config = dict(
    encoder_arch='resnet_bottleneck',
    model='contrastive image-text model',
    dataset='drawn branching plants',
    train_examples=72500,
    image_size=32,
    crop_scale_min=0.8,
    horizontal_flip=False,
    color_jitter=0.1,
    cutout=0.25,
    tokenizer='word',
    vocab_size=26,
    loss='sigmoid',
    embed_dim=256,
    encoder_norm='batchnorm',
    encoder_activation='hardswish',
    encoder_channel_attention='se',
    encoder_drop_path=0.05,
    encoder_depths=[4, 4, 4, 4],
    encoder_kernel_size=3,
    encoder_stem='single',
    encoder_avg_pool_shortcut=True,
    encoder_widths=[192, 384, 768, 1536],
    text_encoder_causal=True,
    text_encoder_width=320,
    text_encoder_layers=8,
    text_encoder_norm='rmsnorm',
    text_encoder_norm_position='pre',
    text_encoder_activation='relu',
    text_encoder_mlp_ratio=4,
    text_encoder_head_dim=48,
    text_encoder_fused_qkv=False,
    text_encoder_bias='all',
    text_encoder_qk_norm=False,
    text_encoder_parallel_block=False,
    text_encoder_inner_norm=False,
    text_encoder_positions='rope',
    init='kaiming_normal',
    residual_init='none',
    optimizer='soap',
    beta2=0.99,
    lr=0.0018,
    beta1=0.95,
    shampoo_beta=0.99,
    eps=1e-08,
    precondition_frequency=25,
    max_precond_dim=512,
    one_sided=False,
    adamw_lr_other_params=0.001,
    steps=6000,
    batch_size=128,
    epochs=10.6,
    lr_schedule='wsd_sqrt',
    decay_fraction=0.3,
    final_lr_fraction=0.01,
    warmup_steps=120,
    weight_decay=0.0,
    adamw_weight_decay_other_params=0.01,
)
Rows from block 4 of the text encoder, named by matrix and row number. Rows with one number belong to one attention dimension. Each number is 128 + 32 x the weight over its row's rms, rounded and kept within 0 to 255. All counts start at 0. Numbers have three digits each. After the name is the row's rms in percent of the matrix's.
# v: attention value (text_encoder.blocks.4.attn.v.weight, 288x320), inputs 128-191
# proj: attention output (text_encoder.blocks.4.attn.proj.weight, 320x288, transposed), outputs 128-191
v.22 109:139068116165159130081139111107113103120130116187131080133131100090105142141165126161158059153188132153159183151169157104080132128128106143098030176081128122152163160115142078164081102115137129
v.23 104:130113172187075101121122081113101074173091117129119151182152093121105079161117120142077119139153168142150098124181084139077127110141185147137130103194112102195099118139121148133098100145090151
v.24 107:110076141167130111152161118095099088138122122113101092097124143143101096104153133155106114190167115121135121133151099169143067163154143151189192129111178105106093188137144089127155111159100132
v.25 111:094171136124093169100078096125094085120074111174123135141100143139125156088100206108137105133205122141117163153159109119084170104132154084175130104146127124131150103148062090083142110129122124
v.26 106:105139142122200118159166101100142130117150191122146155146093128043102155104125144110178116101154138125123185122155129157148115092145181061165146070134143154041076152157098130141107139132105064
v.27 099:146168189196168091142109111157142125078064179085142104127130162218087081127154137104111185105119150098097146167190153157112139134143127117112080114141070102141079139133054112180179200100078142
v.28 117:199136127181161122140120138088160185126154123157114103112181116154113107091130118134120105104138153140148111098149142168123093096086172112152162140160174162033172110074129166139158121163103145
v.29 109:101073119141140171122169127105146174103117155118125102158217102142157116153133118192203102058159142069186111118140106182084139107146183087177153128119118175100097144092145162159181134146215070
v.30 102:153173137149131148070119126110135142118125109181120108131112125192111113109074138110152104087183162142154152081149125177078099156109127106129110100148130106134119181105124091123081187143107113
v.31 101:099147176126095145142134124168131168119137085125084106098102099163128096173131194165156127129120095126159064161113104103166066127137135132044161157094159136170095152126153095120127148066131162
v.32 111:103163150141149085177171159113094195139159159141115124186184144127148092150150065090141163120167160112134134123100159103139133147137136135209111155097105109118116100070146119116163128153106122
v.33 098:061186158066175125122152099085074022058129116149118108122097097093167174150145118089124101092163169093183125121126158130125195126138119107136120114144100133061167138095134115099088136160170116
v.34 113:150082154155121130160160124149094227120090077141118136154171150100154193167137107178137119070100159095036180123108139097153078101110169126147075134113153148159173125115094143130102092160134130
v.35 110:121150145103169137163173132114086114103097109105126125184149179106169114134105155109108100095108105100166103124119126200079080119088116074157163171093117153106147166136189150123129163116149139
v.36 113:087154116059136087167127153133121152101155127044151133151160082075151175157116163120119136109129105172075124136110161121157191136125110153160151125126113225167134149145112123129118191137122093
v.37 104:092113151125114090114141141091207083111129123177185159147130139119140156128113155138105156088153135171171203145124164176097092108095127189150176113096095103149059112160151107127109146111073120
v.38 105:091122065116100087109165158050132116097158125155129162080156154156159096136115162138129077164081086115114152128103105122125112099116118177133080085133089050131180161142107117063203157041147163
v.39 098:152137076172185166112151154164059145162172117140062109060177133151106142067117125128104127103066164150168149124170140182119144123114115112080142122119139186121162157093164102131115132147144149
v.40 111:137164115108103128161123148183119155092120075150138131143141156128181133127147162129148176130141100143128099075162165193104148153094129179095132123134175102153102112117061145102159140106142145
v.41 107:110151164072099189147155158117171174112150144090089140155172134149172139081047118143102137183160140110141147090159079124054184114172091096146143115088121117138122067102057129080091090139121145
v.42 107:149109118149135089113111106092141152123128153120127076158087154118133185158155104124095190099149107126146089112075173110137126141123136158108114143157093097119143116106171179149115142143122106
v.43 114:127124125144144097114121105130148151087060147133132113052137141120161163152160110103129157179090108145077108081078117147103071068083140125100137081131145152158061091141089136151170099134153140
v.44 113:145080181124130141118116146126094102102132125089151152104109113086120139130167143166160158131083139148123190161110171083113110159143055139118090158108101199116114119164108117120127097110120163
v.45 106:102162147090175127102113156145175117129164135065136075157106138122089173107102159143155155133162137108124126131125115156080162171084130175164186098093150097113154123160129104183130084117103079
v.46 113:152089165154140123094168079158137139181080072165148165070123147115085119153129184126092158185119095155155155130061109177169086119120099095045157194111092162175117117057176073161096172160140124
v.47 106:115197110151168123190090115082104085151078164130099159125177146130112159064095158157131147132203149177178064082077096185105121182128164126152137121097116097069129118098144096045142137117121028
v.48 103:143138102160137124068151148137055166102144118164116076090155159085108118091120122112209123059104163132108134137125152189133106088097104026160170111117132156100202111015169088178122164164111045
v.49 096:144107164104119145110073100131079138187164137102159168134070095144129081136094136133116093181110111091106105112160147181162150113139097127137117124124138182132139127104149136204169129103097153
v.50 098:125092131066063104135153123108120169122056122150187064171116110145075164060135135149099133085104095139174100148106114120166123119104131151073145139113161167132137151150143143127121172097077116
v.51 099:141152129084072077174119130114153150123142129089177135161127105112130126187175154134104154119057111115144087124113140123095121140042124064178138102101084167107110085130135139109125058177078126
v.52 102:189131083122103140133120166049165108135138082177097223097125055137112095127151150123106145135113167189136129069132157087059086139122118082112140107119178117175099112137154090156057078133055107
v.53 097:097142136107133158124136076125154112133156109192150101134139071091107184180157122141191167146158178151157164115156114150109124138167077095136113138078172114109152169120090138159134149130142156
v.54 099:133111154135130113133136119126108221087127132089144120141166155147152125121137090138118114111138109111151121089100145201085155151147090148125131091156148089093140074087172158126162126132088171
v.55 096:039153105070121075090152065136131117145188113124179162118114171158170131071153100115147158108158154148117098162096100112154081125100154168120134132108135155170160039106174162118101118148071153
v.56 104:142160148204167104230114134149060162115111173171088170113092064099143094202116168098100161160059153058119141110151079140161151168135157101134101171157141120177167185115080166130149139136072165
v.57 099:143146112068117068064150133121128084125114111127102133141061168128162144169118123116121154108153154117152131142089108157113125090182192169097114099130183063145138146106113150140175170096084110
v.58 098:120150118135126150122125058091145117082153139100108164185132177107195124104166093191128151122117148100137093134153131175126129130095123159089115129126085146137155209163124132137136159170135122
v.59 102:158157208096151091176116067219138119110106120079177094120128135109173090062096153127085078132087095073120161113144078154151154130144139119166138158134135170154144113080147119121105134094119132
v.60 105:086133126092154102057123106100106163154092141130159140122121123140179115135055173154101084133149142136152154141132103155123131096125095094135160108125107096103103131100093079165113097077097172
v.61 092:108079123076116082157132105112100132142062113170163099170109109117156120137123185093146119129082120103189086162139146109113117168140092135144120156157089123165040128157087099119120123051127085
v.62 097:176120155133140098146134136143100089101179139079102107174134153084115124116099133115148149112121134183185098140168041133164130096137143136112151142112074154152149064160080160120129112197130165
v.63 095:071141165150116082095102141151103134113148151152169143150105133101115097117125119176087148134169114101103116103148130161142119136126103132141101128101166114124099138070175064125167183135166133
v.64 093:102052181159074121087134161125111111087116170144137128145099099155087109051047134088143138068122098115116138158108126109115163141136116148214143110092125186154150198115067143147130070128158131
v.65 098:112141103107125160137107167093071149120157117095147090127154076093147161122143121078137098102124082152123055117064190129114129158125162094085152099113120134150095109098132117127163117140110074
v.66 097:051115120107106136098031170210110177183198144178159103128093090086125159071129093112115101119147158066083178152184110095176107082101145108142133154104174144146154085180140115039129151177091105
v.67 095:140152059078086154100085135132121077096097147109105136121108078124053181167137164133142094139102107140167170185152122119178054092142089124127156085135138148158154131190158073145158132110115139
v.68 106:133179141097172123089186080125121106179099159207144158131111098160121178135156159089123104142098127176115160051100077139134092104122104110081098107129169126175124087101123111120115120108110164
v.69 093:118126129211081128098119098133107053151144121143127194103150099191121108119084128118087110220110150138079122170151143122095168177135165186093146105083150112103202131081139105121131088188101143
v.70 104:139113129080161142169111122146178154065080187117122110105112149153135145129160159131123134094155113077159114136117186094098119143130184162182061150132124139149095132181088150131146111137151122
v.71 099:202150070114129141071157147070172140153102116176133120133078144150049151170163124128128160197120088165143102159203176175081121129139173142080202114116158127134135120135072144108156108107138087
v.72 101:097073107105114169170124161089135131108151176092124180142142089142101111077127141109111140148125069115118178130125134070124141199164153139121162105112102170124078205139104122099146045151105157
v.73 098:161108073087106121097140181105115159098132131160129118153159173110166167113132134155101175097111153153167196178170137087169112150118115148108157155153092171162107116162191113119096083128123038
v.74 099:125117129123147128104154113101137147149104098142166150141083155156144220112139136163134099090130118110102197123170141063180110089081175114144113146150144158174084096165115173142134114060156144
v.75 095:066140168163104161164061127137112103135178176154172154149116106147090144082115178105099130131126115112167090127092163126145157191127099110149149140111190090118178184167079152078136166127140196
v.76 093:135143137112104135092138151155124069117123101102116119139097069133111163154089159137170199099188160180109164126106086137156136105071140096165143134127139121127111122076140088125111137094148093
v.77 102:130133094133105090105169126099109133130133123097124111122189118183143136095135142110123106096128178124158080083128145107180085197145066154119129128103130130130124159075122162120136080152171115
v.78 099:150154103097171079174147096123141131131098159156081099106038171166102114124160144125121156149074083132128135168164062167193140134140146150159121134161080191086089106133084159140139116109057123
v.79 099:095178108168133098094064125077102110080142144121085135150077132125114205146117116137099141121107093144137160104177164097128107171131190069089146145195121119101169113140147107141112106092120172
v.80 098:132142183165105110071114078112085086132075157099102045086111070182130141129181146135091134153166161156129133167156170161105096084133114096141083113146137173172148088130135143064125115094111202
v.81 102:100092086101170182178096106140109130145217148124150183152100096173111045144142091128126076082088127079171059135188192160154133070148192161111145095153143168137133123169112114067107077121094085
v.82 103:117132145191153082157154156143125145130076083056125111103118148088143149172092115100170112172149126168136086118145150079058142143132177064112164102150143148109103121108135125138130160116121158
v.83 104:115114122098152144106199193146182141076061134121140137155124162126032053134167149073150060106149178164140071119116128149143133145123125146126104131144124126132087118119132177154090135142147130
v.84 100:111096132050178095104163060144134124170135157115131109101139062120119112120162138147150171150128181100154175144139177097164140164125107129151103105109164085151116075091145124101160112141112126
v.85 097:123123146142127136094121120102158107074114106162149097126144175061113151173104101177160189123127166151074121141125071121125140134184155083147139117112175096167076207117148162134134159110152111
v.86 094:119087117094108150148163163175169117090161103120114134160180167135197099120093191113169063139144086086100100117138130165148162127123160189068093121170114182192097096161093119130113079116185109
v.87 103:093140160140088073126109075092118152157182153153161117083110097145116141123194121151111118123096102178175134135137113123156136185165118078130168108130112090120076080124091125171128099137149136
v.88 105:173123127158110167154110148141131127145182138137142095097173118140067186202127122140087165183131152164110135097100109096050122078179130178098159207095138103148090114125162151101122100174145116
v.89 102:107120096075067129132123149061169114109150104119148080113171126119170188105140072156200105116170170149126130144093186104121053139151152144144130114132156110167095082146067102169117136198116109
v.90 103:078113138100082096151098069110142125199108168103116177183120098097140159147164100116101081194110084092172114147149110139210130174160112126107184111084103160125154166136126146126107168119123151
v.91 099:116091186094130101150171101125114121114084154085178118134106151158165206148131161149138086177199131098097137122097193110192154112066134138124068169132137074118131170131119128128072200119120187
v.92 096:167137104138119110093077131136127075193234120128200163143120124177157185096101105091149165140126124114105072097146120161122144142158061127122082119111115148095137124071157085137112137186141165
v.93 103:084172145123160080146141143111093145157143174103088071119212090082181127128206066142151111105115152095102198100108131128115207083177117084114116152072129131132112150133142199097109110166184077
v.94 092:083145154107162070195098098111113153186137126136130087099100123080175179066149098098137114166100120155108125108132179116152142183133178053125124199138146127088122205095083099157148176117115137
v.95 103:135154132119021133149138146107112095136169098143077086106098155122127097117170102134174129152181092121105146133087189150108091118087162165158087157143168133121171064084121119035088135174158115
v.96 098:073180156140132197081104114148188089147138182099102195074199143146151131171083152105109070075102125115117134194110140147128152082114121160153106126056108124161095161122143068098138177149109175
v.97 092:056142127129117092173159156123098142060171123201148138141128086119157079146119137165124130138192124114170129145146068109094064140152080131113115113139107115114120090133145178200103082146196143
v.98 090:133152122163133120137162107160098094159082100131196096157105085136162139123161080167099135132131153174163157190137134095177116143153101124125158101110160132126140057145074162130166135160085103
v.99 104:127119100101123121122133129167088186109134152066129098133130179104139124198110099122095149172084106161163101109064137068123150122100094154095139116108153183163083107138152130134106144073099161
v.100 086:122127145107187112158193093095094114091097113141100187136103109073202109149118103128148113138163079116097132085148062137148138131105179095148172112145135175121128080074128105135087124127123154
v.101 097:095095123143102197130083107146200166109122050148142104119183074157107151154161070102097082125110140134099092133106161095056113140147109097132132113113119143081131142132111144148140126145158120
v.102 096:184134131170142165114216123061096097056147077156116160097110155126104124142055188111134113117074132127078084125129186107145117114125096143064132095135158129201166088102105133149075181081146088
v.103 095:098126137136183128157138098137149125152143166109113202157088098185162153102169166115110139104173118139152147102113085132135057158143114141106093104178189132218133157067112147100120206157118124
v.104 092:146165119131152104111097147086153140110157091078187196026089148169120091149120148107083124149088106129107123117135077161059106108124135114113108138157096107120110113022179148124165111109158102
v.105 096:100133112130173094126140133115128092078056138091128113128140119138097126123142128114139130140110143119078100120167133149119124133136136145156167070154083078167132179107105111153153154109182123
v.106 096:111197133116072168105152167094105178161134074134124128147014150092177145131160097082130140120080126103101118146110136163163159166145119139153098127162075135124143104100115105199160131094060073
v.107 090:112091147109127073110154152122109098078153117179123183125151131098111052132154076064194126120158195086125100072125146118146114136100080168143099109129136135114105145145149141151099117121135087
v.108 101:168152117127152114128110123163100130185116161106085054134133103169126138102042154125123061087147124146170132155082114142111083118144134170085131084176101130131119171079100114113161125155106144
v.109 085:152166099157142125200156128211154143110137096130090139154106125123139102114063101200145122094108115091119150127089082094099154134096143077110152138131131105196105154106055136186102137104121164
v.110 093:168090114147105121101088116081132189090133163134146130134087192108132155131160097185059206133137077138106171182110121113143144180134107121169125076109081145152137162086094117145103115099135151
v.111 091:202109198145145091139196104104087115127083170149085122077137112128166190128086148110149155130196118120135072129115070124103101085121185163155143138111089180114150145136124164166191126004132117
v.112 085:132136162128143157132102080135097154099119171091130150176149127140093134222158169127143066071106146122185220079118166126132139114088179112144128140208104121113132110114129142136132090194116152
v.113 090:144150157110140096090137193114126106158144111137126065097139134103149000128109132127096148113147130092129127131131083119160141112105096181108157139123109135145094126146110131113153084110094141
v.114 099:119164121138128167084121105067148070097102098161146112128093106138179161103131162144151146143102133155111153138164112108149130088090073090106178095099143134131143158163109181141167100046094148
proj.22 096:135162173104135075133159147105084153164119160090116123088189084150170146092107136100080174089126100157148064105135136160170138127100198112129152116152172164096127090102137107103108125126095071
proj.23 103:082142135125162165186091148131144156121141129075194136147094104173107101166156143114172096108142102135179151155098147106122124099162094139109113115110095180088166154149092148118123130234115107
proj.24 106:197177126161144172085159108132098159141118128136102157130181127056244140163129103093095122146085158162160099099108166118114161129064104134058081146075110112169182145134083139112120174109143123
proj.25 109:152075098114126134130131124123105089121159115091118066125125153099138121140152105144203131106055118149118081138067184113104174085101099119129107175101128088149169136096119117147129149120152053
proj.26 094:168114180173138126128129162074093145104145053144126077127145155167135151195098096167079106139154138181120110132101130109121169130160105174084111135183145096157198130074140129102125131109148151
proj.27 093:100150120088149132100084150092121119165140084115133070149142058114205176127127097115119117127125144155149123135113084098151115087150158141158181152135126115085142136117156147097070120147129161
proj.28 096:077124124131129164173135081163117061146135115129154155151096165131173188168068097116121129197053074111150147160112085048147180150193115118137082139123063112201120168154132133171101139115093098
proj.29 098:199235197106100070157052143112100126118184079094158066129090171203132172118063148132094083150103087157081134139125112086191143160113113131153124185132165106160164158149060051120101125159072103
proj.30 091:114144063188137093141137151149126105157134138132112115170203149072158162164134118113154176180072070112118106112118188067130156078082124098133124147125052151203183132103144126154165135134128105
proj.31 100:128109197138201132117166088068115119143183150083172159141162127110143164095155107140051075130142166148146144156133114183123152134085106156192127124143122134060174125159140146169128114151139145
proj.32 112:138067105122083157133111133181145137122093137085151151100133110128101100135127109152135136090073102133126178126153081176125111138113081179110108133107115136165115109184109134127133122092138143
proj.33 104:170094124123113114184094105169118137168164077126121112120101153150145103089158120131126138123162062163040145135091097099101147131122112141130156192099127149166134131108156143174114120140141146
proj.34 106:084156114096099135089089102135114086110177115123133141137102126163143082103132126107163118101133114176221154084119121144102149150121074108142143107154157109097132128092161100138151147049126126
proj.35 095:147140093072125102124104165096067107170177131137153080141167106192081148138137121134128104136087140129105165138149144111115161091141159196121122146156089054137190059097075082137058104164088140
proj.36 110:120095139155076140062167120147146148130126131182126169125126197170028090070141128129052125094176167104161116139154120111130096136135148138113139108153152088106114109091149167076144104135088149
proj.37 101:093137113119212138124205118136055137159085097077063087089097104101170143158130138160149146151102144084134056174129063170105140128172147116121101144117134158137145122149088090146132124118145111
proj.38 096:104086148167189162110107151219193166129101114104083124160136141098127101121132075092147121131156175139131131109145140142157099126195128062151149114128072185183094153084095076176104165157100098
proj.39 096:095118144135042130087130167109177153125074183176148164182095148111142085127090120099113115148141139111065123136143149110132108147118103112103163153112104088145080089075089058094150155115155126
proj.40 097:169080164170140122184117071150126141113160128136118199145065111099106113160075086177100132108072161137093155160153119080174112138176115092145120165168091129128149100129165151222113200134126165
proj.41 102:128054087179173158141145102156113098113147160121158158135120085151036139143173128089095104111105107103144096147154125155168081104139101160112166152089131136156114132154125139153167123111127062
proj.42 095:149093095124080160159116110115149122141088098142215151176130130128157103108139149168152120116096134113136212079116122107126107126121100119160174112146191133178129114139147137120131058135141129
proj.43 107:190084178146130130136157135147200109137130108135145162173141092162125125114095142102168160139117141081139139172176133054102188144164157107147075140130136157088129136166167144132091140123118097
proj.44 099:119138144133108157087179114131192129125105152149100132093114130121131130121115100069144153055150117128099104094122105220096092183154151111167103092147159124137094155096083117163106172172172135
proj.45 106:130156106143093150144251154130093114130100119172108187138117133098175108148087100092109111199110097164147163167122127174106085100134147099126083148106123167129126151122165186122149146174110111
proj.46 103:113154170134062109172132163075165101097081177114139100179182124152192166105174103157075153060148156125093069137195168149060124133078137119169140119137132085111116095181121110114111091121115155
proj.47 099:162140128160091124075193137140106196150164084097143026127144082095135116135122143132092074189088064086153133174122148063157137122159138074142145130121138121158134159158110166115069117137139137
proj.48 103:158110127109091201203146172103131103108100092132167106158096102130191184143147088152114148175119085076141153161165075150179180112152077217154120125144083118163093161165155076114189114118101147
proj.49 095:157160131140144182143139089088131090110131102162127151092160121107233125091110139136137172102159133133170144118123092125145075116148170149117192134103134086113099130155123083114053152117141085
proj.50 093:119085184108207130125126143128150095137138125134083217125131166129144139178171137166107178136082151131113159158106105122039063160120150149136128089131104122151115043116139114151094166126134179
proj.51 094:158079156147106182079124056116150114150138110112154208130113133107141121144140182121111101163200124120097129136159065146120108116162146203097122111123117114097122132157130126152121157063139124
proj.52 104:089128135109106154128146181100071100074115155128124099115141147142121163097196140159179150111145111138090125175160142179157061130090115182192167114154063143100060116146109092142138147125187082
proj.53 092:144143108134117109204108135177189117094144120137075193106129178145169064147099083099140087152102111067149108103103164076109179126093155095153159132171133101124110143149128105089197125107123139
proj.54 093:156205084135101161167117137126098140077101157130123173086122127135087138116117173174097145109090117135200166139194148177151131086153168093133123108154160155187152170123077118097160138167141082
proj.55 094:148042112140190160175109199114119114107097139141061129151159097109118142131117134148089136121163183149145139159166143149105124124146153101143117173151129157114042133119115091117168118139160142
proj.56 102:193109119100121154060152131103159099159189086087140149129089137177096140107128070143150156122128071148118131160138114126128139112135080160089146107117145101100067050168188100118087163117151101
proj.57 101:087192147111161127156126113169165106161098142189140128129162175093101062185141118118134105117138096111172163123120124064152118152118120112100122167110117106144090099117153140146105090176130112
proj.58 107:146123139097124105110104103131128080198129130150121134087127084078138109128127137103144131116161144103074152109159110108127022102121179168155150120112167161122133120117134102141068154148148104
proj.59 093:132132082133110174127145113052107099197157182127053184174094148133142127182119130107092105110175129144149133175075149119180088157121145198085123184079092114116113173154069160162127127133122075
proj.60 106:165100146126130166123154111099099155149140140131112146136121172218078085131200102104032185111100152151150156103136128103118086114159135143119163150076103140120093121162149123126042210135175062
proj.61 099:109116138145119094094130132157151174118166134074117134138196193207123105139134076167105148098143117151145092101144087109116106117102133117078141145094109145044154097125167150153081100077109167
proj.62 099:091128097135081099104134113086144122112083076156138110168106145140141155152103138103093136166040113104122126157117119099142113111146129139106064115111123209119087170135131159202117134130125130
proj.63 093:154131071136128212119178132147129098193121083121150175068155126117128099146125126099141172109099103194114155110146159164119144092133162105117148150107084154160109142208091172111107094131110071
proj.64 100:160126123126153184127118112114157123100151088135073113094094125139080134179137069172142116160117121136123172097105115179135119122085148106093070146186124126119155151110137112078075134134106122
proj.65 109:161154167096155119178142143171122118042090185120142116128173171113117152147115118117144117181123162109133165092191111159080209136133109137147073137121144206114130121156112153133125091094114164
proj.66 091:202152088122168109153170104083116108105150153052087109139197126185118116147110132187145117088098074158108136111115153135119193177073121146137152118159145084137146098130108123137114073130076147
proj.67 098:123075159204138122115184159141132154146122074102115169104113130098140075101134130166123163133092171118031144153118124123088118153092089110134144142097063160104129067126124114193128143082174174
proj.68 097:078071126143134147079110188144129162054183080156058116119168137137157127136120134127095136100143139115152101208152126096155144145136091199080126187095042172117138169127139153134157166121135109
proj.69 088:150111162108111139096118104125206189096154110136153081152088131090117170093116146113104151124147141140169069062169148140097106147098157093153061116157111069134145113143157170063108153177091183
proj.70 102:109145154131166120138151107106105146178086168126158079179142110136130161122124126110139084126148150089144092103155066069116154131151149093108115148122183104067186121040156180107118121148110120
proj.71 102:056084153081137129187077097190116156114156165118086141162172109100143117128140139191150093107183126029186142151121106080138154155140139090142117148133151114129093106061154100152167149089133082
proj.72 109:122152132178181131123126139152109143115085123117156088141127131137109146154056173155159097136087168160077102101124193143150131119136173078107109136165124124148168078159141152098131088151090197
proj.73 090:123105149204134150121163105079078152221116141105137127148107123140118140165176125134109163173145097112080074188108145173114137154117129150133170112121085134080057091106120190183153130102137189
proj.74 101:166095145110117163162121128162134190091158137087082141091132078128108156096205124124139150086120149139117078165129132189113125107130076166084149152131102165113163152105183128159128184121082177
proj.75 094:148113147144150080058117126079132138155090082073084090107119179188092164129155091148076115042064112133093154123132173146168118081079132129154083121103074161123131151093151160152136076140125115
proj.76 096:128107094123149119143120130073141136079173133156167161118085177083107058111174062130121085173058104109136120093080155137070084147184113149101134119141138082144143117137117150075093103176129173
proj.77 098:127123119105150077094074075159135111132101154157134136118095138130083094184136130109118103120123111142107160087123152141147158125132181114119059124115170118102143116117147131119090142184173129
proj.78 098:114109211140101146098124136152088128135095067123164102134161111113154136125092098162089079095139122128144094111126079091132067138062095138127137091117128064170153137154120104149047112159145125
proj.79 103:118080132154173140155201134170114121127143128162125103120102101148096138166118139122159097107118151116079063140071146100099183194107060149171173087147137113148113105109133106054108126071164148
proj.80 098:129099083113149153189142180117153053038183130111181203074146134106139134164088152096155108174122156131101137190127089155160133162101166136097148144136091149089139158090123151200114112122123092
proj.81 097:130118148167132097115106175118126158139109144142060070103140104116126195090110184152100135152149147092085167106099079114125106112146113113142147151082125087104122164091085109187115171154164089
proj.82 100:117100103058088133163125117167145127144132168169121135138138127121139114087142121135180165123156089172095120125171120172144103081102140157147101120100152135160119104140081156140145156135107132
proj.83 093:168042134118150112152086124116107102129147088198137057123109102132164215137178119139155158136091101149105127120132165104107100129172133103134175120125162060144118110109149100132122102137178087
proj.84 099:179197095177122143136109199125100149107083059143138148140146163116106076119146163165059127153132084153064105079171107125150123138112120081137195128133105165084194117130112140185144084086111182
proj.85 099:128154070115132147176135148108118160192134119049125113089085134152124109160170122092138112195137121114153136140145120148174114134081088091109144146136089163103136122148085067123086137143132130
proj.86 096:121147137128136121098132128083094067230128173143128102173116132118146146144169073161063159138120176102160148135158075082079086110077136127163143200114143140140103116140177172141105128142075074
proj.87 091:154156117132120127106167153110188139111127152108149140149142139099165085096110174060088091135156161124111091113106122109185065149188159187085062140139060119103108136125161165101111120192137107
proj.88 101:079098153132119108114079157116127087092128159089109163153094135139160103115163123097129085115162152106152108203148117072150129149135115088089142081090130183098115155163127138217121170066083154
proj.89 097:106133123163163094151114165141066164121125154119142186182142132113087114130170164163085156109102115094152159093178120166110156118155110124064146166119129147084150112152155137066160116109103088
proj.90 103:108121084163151170131143181106099148102127087155122126066088120150105062118166161099122142176133126136068166117125093120094116110079122103112075152172102141146142144134130134146137161172057094
proj.91 090:115161126134150155157089132090096157123112108194086090103073120154125151143140147094065149106107098158203101127177081115117092150133086128106120077113118171151118084198144153138127066170090143
proj.92 100:083163121116128084124145139192145115102094108108162184096092104107138091141176151124167106157155183098128076096134130085120176056118175132149136150102145176140097153111137163157167181122154060
proj.93 099:144076143134121156144147168136151213126074114147117145094125145176071166170098156147104143128160132154083046128161113095097103167043124092151121116140165123097144128082117121121140086060088148
proj.94 093:121091095114150202059136187165118166135104116124112158180104116151111083185101166125092171080153115106117134155092101097116098067124110169155120112148111164148157101108090181168138115182135130
proj.95 100:080106121132175120120108173149118163131117179159146115146078082147176152155102152165146090118123170102068086110176115142165135133115137115132141126093129130098111172089178088127166133055149176
proj.96 106:140137047169188121108139182080131122122173131163142142131148091110118096094159119106139141114078138145108191137110108131102119153153161121128162104178147116089092100180108146136109114161090165
proj.97 097:139084150101085184184162109121139144083126108099167067108189138150048166139144149134118082130065161145150165097180200111142164137126153125095131123151175134166119108131097145126134097119119130
proj.98 096:128129087108140121106121134125136108098180151160097137100094201107120154140151107137120142091088123052101140165091127187151096106160177124146123152141157119063129110106135163117104169136121074
proj.99 101:117181117163112119141133122066091087142125120128124118103133082100137122116139151122128105101194133095112116107153118155148125107157171120142125119135104059096099118128118143081095190120120103
proj.100 094:116108125107084116192083137154175126087119164135135101185122099147107146118145113115152161122142137110113101195126156129079148127146099150161118152117080060194096121129158174094152144066114172
proj.101 102:121103087148187116121106154117136147190169177052176098112107094077180151206156110081108090147129131172172107078124123129164104148131183123124176201162117136149059085132136089149142121087119133
proj.102 105:071134164109128147157159086112104137056124201121186134102161121157138163132161172141122089114137142147119093158140145159139116145141108137135142115115106118100126155133194129165151079106129151
proj.103 097:127091107176193098144098110190109129144097101129109126138133174163155112180110063104100156138098126099118142180164122154201183081093136187080114087102079141056136114144060120083164079127140142
proj.104 102:169094153177124131084121070126144092142129099112173085108118124066150101158125150116131094113174107192082194150139126119123159109080128114110087114159121048106143137143118096152084148115110090
proj.105 103:131140144122103187147112061079160115147115205130169105176108103143159083103127133114162149200115104146127208085088076138110181131107126166139133140189175122028099139155128131199151135172105105
proj.106 105:151102192118110160138100093123118117116140137109130149139187132106065113087120114161117132026161144129123114078136099146114129096119063086142107158130186121185136179146188147137111097173098139
proj.107 098:146175095117147179191141073113150155096124166131105142095152085150111141129130180192112148094053120108122095113092152164180160118169125139139120112115146094129193099091138176104113143135110118
proj.108 107:158151127093119058092129161107129124112098096166076166098134190077174149155113119129111114160154074116121179115138090124141204088110168125115170145084109198100138111130132122089148181180174090
proj.109 097:125126061146119178093177164114141140182107137118185131140128124161068110133176174159077123121121117151105113134124129134182108073100087125151126130134155158123122150123089143077145091129126156
proj.110 103:108149119110102168119126133184060144119066050090143070157106156144120133064084133136170109097159125163161131110109175144080151084122081104144102129115156122165097167122176167112133091120105144
proj.111 096:157102116152103117161093137135170159100115107164184129192112139170130067151128086122141195075118127083122148134133090136104150117103150166137126131072087079197086146165120081189132147112112129
proj.112 093:173065086153113106136166132105166072148110079086125058131115159122145170090118092099102103159109156176169134201127121137129114091116154197131125114123119123157119086152148136119115086088104137
proj.113 102:154074124148096130125170122102163170081099120142133151185143127140098140176128112130061163105144102140163138160221096152081105116186146127119094066114102109165128120165134194124132168118103144
proj.114 104:078092147085154149156110092121123198135102179098169177173171127165121102113136157135154109097114155126131089139140132101152112129147129128101131175140134111130119152132142085103097114121166155